Weights of a small image classifier: depths [4, 7, 4], 55.1 epochs.
Rows from block 2 of a small image classifier, named by matrix and row number. Rows with one number belong to one channel. Each number is 50 + 10 x the weight over its row's rms, rounded and kept within 0 to 99. All counts start at 0. After the name is the row's rms in percent of the matrix's.
After each channel's rows are labels from the 100 images, of 14848, where the channel reaches its highest value: "top examples" is what is common among them. Only what is clearly more common there than usual is listed. The data: simulated fluorescence microscopy of cells. In brackets: how many of the 100.
# convs0: expand 5x5 conv (model.blocks.2.convs.0.weight, 128x32x5x5, standardized in use, each kernel summed), inputs 0-31
# convs1: project pointwise conv (model.blocks.2.convs.1.weight, 32x128x1x1, standardized in use, transposed), outputs 0-31

convs0.2 107:53 57 39 58 53 54 45 59 76 47 50 52 52 37 48 43 36 48 69 46 44 67 43 50 42 33 48 61 65 39 41 45
convs1.2 124:32 62 49 38 56 43 48 43 35 43 54 47 43 55 40 44 22 52 54 53 44 60 50 46 38 65 61 33 56 48 39 42
top examples: few cells (100); cells: one or two (100); magenta stain (61)

convs0.16 069:51 35 44 31 42 63 55 44 58 55 43 48 53 48 54 52 42 56 73 55 69 37 62 51 35 35 46 59 48 49 38 58
convs1.16 130:34 40 59 32 48 42 37 43 52 29 31 51 49 44 37 48 49 52 39 44 53 44 47 39 36 38 56 39 47 41 39 60
top examples: few cells (79); cells: one or two (79); red stain (64)

convs0.38 064:54 43 36 41 60 49 59 52 36 47 47 53 46 61 48 34 50 50 39 67 77 50 52 46 43 54 60 53 30 59 63 40
convs1.38 091:55 36 54 48 59 49 34 56 64 68 49 47 51 47 26 48 55 37 72 39 42 54 47 63 60 44 59 52 38 43 52 48
top examples: yellow stain (97); few cells (88); cells: one or two (88); long thin cells (34)

convs0.109 135:49 37 49 59 40 51 45 46 66 53 69 48 21 64 44 49 49 63 63 42 36 49 48 64 41 52 55 49 44 61 46 47
convs1.109 108:64 49 52 63 55 47 55 54 58 60 50 50 62 55 69 50 56 50 50 83 50 59 46 50 53 49 41 60 43 65 69 55
top examples: yellow stain (100); few cells (94); cells: one or two (94)

convs0.31 103:59 44 71 60 53 45 50 42 50 48 54 49 32 58 36 60 70 57 54 60 47 46 35 45 53 49 48 60 54 26 47 36
convs1.31 063:50 64 52 61 48 26 51 63 45 24 52 45 49 42 64 65 55 51 66 63 57 41 42 41 49 55 51 43 58 45 48 45
top examples: yellow stain (98); few cells (86); cells: one or two (86)

convs0.96 123:54 53 45 34 51 41 57 40 65 50 55 66 64 42 48 44 38 39 57 44 54 38 66 44 43 60 43 50 74 54 49 34
convs1.96 070:55 70 47 43 44 62 34 58 36 66 40 53 58 49 67 57 52 67 49 49 55 51 47 62 46 43 56 36 43 34 57 61
top examples: green stain (100); few cells (83); cells: one or two (83)

convs0.118 126:53 71 51 30 45 38 46 67 63 55 59 45 41 55 46 56 45 48 47 49 28 55 44 46 71 61 46 58 37 51 47 48
convs1.118 113:47 44 39 43 47 43 59 39 48 71 45 41 57 52 77 43 55 40 45 47 61 42 45 41 53 35 39 61 62 56 35 45
top examples: magenta stain (100); few cells (96); cells: one or two (96); long thin cells (31)

convs0.92 097:43 63 42 43 49 56 49 38 53 47 72 48 44 80 44 44 46 58 57 46 43 39 39 52 46 48 59 51 37 70 49 40
convs1.92 170:74 52 49 66 54 49 44 49 58 51 57 54 50 62 58 44 59 62 52 60 51 59 66 55 59 65 55 36 35 72 57 50
top examples: few cells (99); cells: one or two (99); red stain (61); fibres (38)

convs0.100 085:36 57 38 28 58 47 58 50 54 57 70 61 51 65 41 44 35 57 45 60 43 49 46 35 62 54 48 52 55 63 40 38
convs1.100 097:57 48 55 44 62 48 26 70 61 45 39 41 59 61 33 41 46 61 55 54 38 57 59 61 45 52 36 57 44 50 56 63
top examples: red stain (94); few cells (92); cells: one or two (92)

convs0.55 124:41 37 46 49 46 53 45 51 70 55 53 58 72 39 45 54 32 48 46 66 49 53 53 30 63 51 44 65 58 46 35 47
convs1.55 148:56 52 57 40 37 48 41 57 41 68 59 56 50 49 52 45 48 53 51 39 45 71 70 55 43 70 56 30 48 47 40 39
top examples: magenta stain (100); few cells (98); cells: one or two (98); long thin cells (33)

convs0.94 086:46 46 39 48 67 47 49 55 49 42 56 58 30 57 30 38 57 57 47 52 53 43 69 64 58 33 60 43 55 48 40 62
convs1.94 074:65 52 35 50 39 46 46 41 49 44 37 45 57 49 75 49 61 56 66 41 50 48 53 47 56 40 41 58 32 31 41 56
top examples: cyan stain (100); few cells (97); cells: one or two (97); ring around the nucleus (34)

convs0.73 084:57 49 64 47 45 39 49 45 56 46 73 47 57 65 50 55 26 45 38 52 42 49 47 49 29 43 53 42 61 50 67 62
convs1.73 080:67 41 56 57 40 52 43 48 55 21 54 45 63 57 46 51 64 53 61 42 54 46 54 55 58 33 38 50 40 68 59 52
top examples: few cells (97); cells: one or two (97); yellow stain (89)

convs0.44 158:44 63 42 41 49 57 57 39 62 49 65 48 47 81 45 39 47 56 59 41 50 50 47 50 41 41 52 51 30 67 53 42
convs1.44 122:62 50 47 57 62 53 49 49 62 35 63 47 38 56 46 29 42 66 49 64 51 54 63 61 55 35 57 45 39 64 64 53
top examples: few cells (98); cells: one or two (98); red stain (97); fibres (31)

convs0.117 093:47 66 52 46 46 39 59 33 60 43 61 63 44 74 64 48 58 48 32 41 58 50 39 54 42 55 48 57 34 53 47 42
convs1.117 092:36 65 40 40 50 64 42 52 53 61 37 47 30 55 51 43 49 47 44 59 70 33 46 46 51 46 45 46 61 42 62 34
top examples: red stain (99); few cells (96); cells: one or two (96)

convs0.116 092:65 71 60 43 54 45 55 50 40 55 53 57 41 50 29 34 45 73 52 34 49 42 53 46 41 39 57 50 46 47 61 57
convs1.116 056:58 74 31 50 43 41 35 56 61 44 39 50 53 53 37 52 46 53 55 37 39 51 46 40 51 58 37 59 47 66 54 66
top examples: red stain (97); few cells (90); cells: one or two (90); long thin cells (34)

convs0.52 103:47 46 52 41 70 34 50 53 49 43 42 73 75 46 44 63 57 46 49 46 52 54 48 40 49 30 57 48 48 38 60 51
convs1.52 066:41 43 68 46 50 52 35 50 41 55 52 47 61 39 48 62 62 51 51 52 65 58 55 44 62 83 48 35 47 55 45 47
top examples: green stain (79); few cells (78); cells: one or two (78)

convs0.95 089:41 42 25 61 51 48 50 63 60 42 60 45 38 57 58 52 60 48 52 59 48 63 31 45 54 42 49 51 72 54 35 43
convs1.95 118:62 41 58 64 52 45 52 44 30 59 52 59 46 52 49 39 54 67 60 71 52 57 34 59 40 41 37 40 56 49 35 48
top examples: magenta stain (96); few cells (94); cells: one or two (94); long thin cells (49)

convs0.124 101:60 49 36 53 65 27 49 47 57 42 54 63 56 52 49 65 41 54 51 53 54 51 60 48 48 47 42 55 64 40 20 44
convs1.124 103:44 59 57 58 62 52 41 51 49 80 44 54 53 48 63 47 56 57 29 53 52 50 52 55 43 48 59 29 34 42 41 58
top examples: few cells (85); cells: one or two (85); cyan stain (60); long thin cells (33)

convs0.71 091:40 37 57 57 34 50 60 66 51 51 55 43 47 53 30 43 51 66 45 41 58 76 58 41 54 59 48 47 44 51 33 53
convs1.71 088:55 83 43 53 34 56 50 47 47 39 34 48 48 43 51 52 45 37 51 63 46 50 36 36 41 41 55 38 40 54 53 46
top examples: yellow stain (95); few cells (94); cells: one or two (94); long thin cells (31)

convs0.49 133:54 45 45 44 46 43 37 47 68 44 40 42 51 54 42 43 51 71 57 55 54 80 53 38 46 63 53 63 36 43 50 46
convs1.49 092:47 44 45 35 45 51 45 28 61 52 51 33 52 55 36 40 41 39 46 47 46 45 47 54 55 48 35 82 48 53 46 50
top examples: magenta stain (100); few cells (98); cells: one or two (98); long thin cells (34)

convs0.34 123:48 46 45 44 71 46 38 25 58 45 47 52 42 53 84 53 38 50 47 50 51 44 56 52 52 53 53 61 58 39 46 48
convs1.34 083:44 47 46 48 53 56 38 46 44 75 57 45 48 49 51 53 66 41 20 47 57 46 35 46 52 64 49 41 48 39 40 61
top examples: few cells (95); cells: one or two (95); magenta stain (92)

convs0.12 088:42 46 45 64 50 55 46 55 73 42 43 49 58 37 36 52 38 49 60 57 44 71 41 50 50 44 45 61 69 35 39 50
convs1.12 164:47 69 54 61 50 48 44 85 45 46 60 55 50 54 48 45 41 56 51 53 34 55 62 65 48 57 60 48 60 50 38 42
top examples: few cells (95); cells: one or two (95); green stain (51); magenta stain (49)

convs0.103 074:48 54 44 57 50 70 48 39 39 43 42 39 70 47 56 54 56 43 62 49 49 47 50 58 41 46 52 58 78 43 38 32
convs1.103 092:39 57 50 35 45 58 57 56 28 56 51 57 35 46 42 55 46 41 49 47 62 64 33 31 39 46 55 63 55 48 35 41
top examples: green stain (100); few cells (92); cells: one or two (92)

convs0.20 100:45 54 46 29 60 50 47 69 34 38 52 59 47 62 49 57 45 45 56 36 68 50 66 46 66 39 52 59 40 53 44 44
convs1.20 069:52 50 43 35 68 65 56 42 50 36 68 51 54 46 54 52 46 44 35 58 45 38 57 51 54 34 45 23 49 52 60 47
top examples: cyan stain (100); few cells (93); cells: one or two (93)

convs0.101 093:72 51 62 33 58 58 37 50 72 47 61 40 48 48 35 51 54 64 42 49 49 33 41 48 34 52 51 55 53 47 56 53
convs1.101 061:31 55 47 35 45 59 51 42 60 58 57 40 69 63 44 60 51 47 57 42 81 41 48 48 52 54 46 38 46 50 56 53
top examples: few cells (98); cells: one or two (98); cyan stain (91); ring around the nucleus (38)

convs0.89 102:49 40 41 49 56 55 65 45 39 61 60 55 39 48 40 55 47 46 71 60 55 62 41 50 60 25 60 48 55 31 45 45
convs1.89 095:54 36 47 36 39 29 49 39 32 53 37 43 40 50 60 54 50 61 68 45 47 53 52 62 55 31 46 46 64 51 55 42
top examples: green stain (97); few cells (91); cells: one or two (91)

convs0.67 110:45 56 47 51 47 52 63 28 67 62 43 55 71 46 50 39 43 70 53 54 43 49 50 46 45 42 55 67 45 41 36 40
convs1.67 109:51 67 57 38 58 36 40 48 57 45 20 52 48 55 40 47 59 47 56 60 46 54 60 43 40 62 55 30 49 42 45 48
top examples: few cells (96); cells: one or two (96); green stain (53); red stain (47)

convs0.47 161:52 57 41 57 43 52 48 69 69 43 33 38 46 44 54 56 41 43 47 51 41 78 37 48 59 53 51 62 56 38 44 52
convs1.47 131:50 79 37 33 47 43 44 44 56 56 55 52 54 47 62 45 45 46 32 47 57 60 45 60 44 44 57 54 63 62 34 42
top examples: magenta stain (100); few cells (100); cells: one or two (100)

convs0.81 084:42 68 59 48 35 54 69 31 59 58 59 51 52 60 45 58 51 39 57 38 30 51 29 55 45 53 60 54 49 46 48 53
convs1.81 115:39 57 59 59 49 63 67 53 49 39 55 42 36 59 49 45 55 57 51 72 64 39 50 38 58 42 39 54 59 52 68 38
top examples: red stain (92); few cells (92); cells: one or two (92); long thin cells (33)

convs0.58 094:54 28 51 49 54 52 44 77 57 62 35 60 51 44 60 49 53 47 33 61 40 63 46 41 40 46 47 42 61 49 62 45
convs1.58 087:44 63 72 34 44 53 50 35 53 72 42 48 59 39 47 64 40 54 56 48 51 59 58 45 58 61 66 49 51 65 46 45
top examples: magenta stain (100); few cells (95); cells: one or two (95); long thin cells (33)

convs0.108 141:46 57 40 56 42 59 50 61 67 41 40 44 53 37 45 52 40 40 63 57 43 72 38 52 46 45 54 62 71 36 43 45
convs1.108 138:52 40 52 53 63 50 56 45 47 53 62 58 45 60 51 41 25 67 41 37 35 63 45 45 41 47 54 52 68 55 32 43
top examples: magenta stain (100); few cells (100); cells: one or two (100)

convs0.66 094:60 53 54 33 50 47 57 42 54 46 52 62 62 55 43 37 53 46 70 44 44 28 65 49 51 69 41 48 40 41 64 42
convs1.66 111:36 58 44 40 54 41 71 46 42 43 34 48 57 39 58 46 55 35 43 56 48 33 57 43 49 34 41 45 53 32 50 65
top examples: red stain (100); few cells (90); cells: one or two (90); long thin cells (35)

convs0.78 106:70 41 55 61 42 53 35 27 65 45 54 59 42 56 41 48 56 65 51 58 40 43 41 45 70 48 54 50 52 42 38 53
convs1.78 080:51 51 56 58 42 52 35 47 41 32 61 46 59 46 44 63 62 45 59 60 49 59 22 43 45 57 53 35 49 57 66 44
top examples: yellow stain (96); few cells (87); cells: one or two (87); long thin cells (39)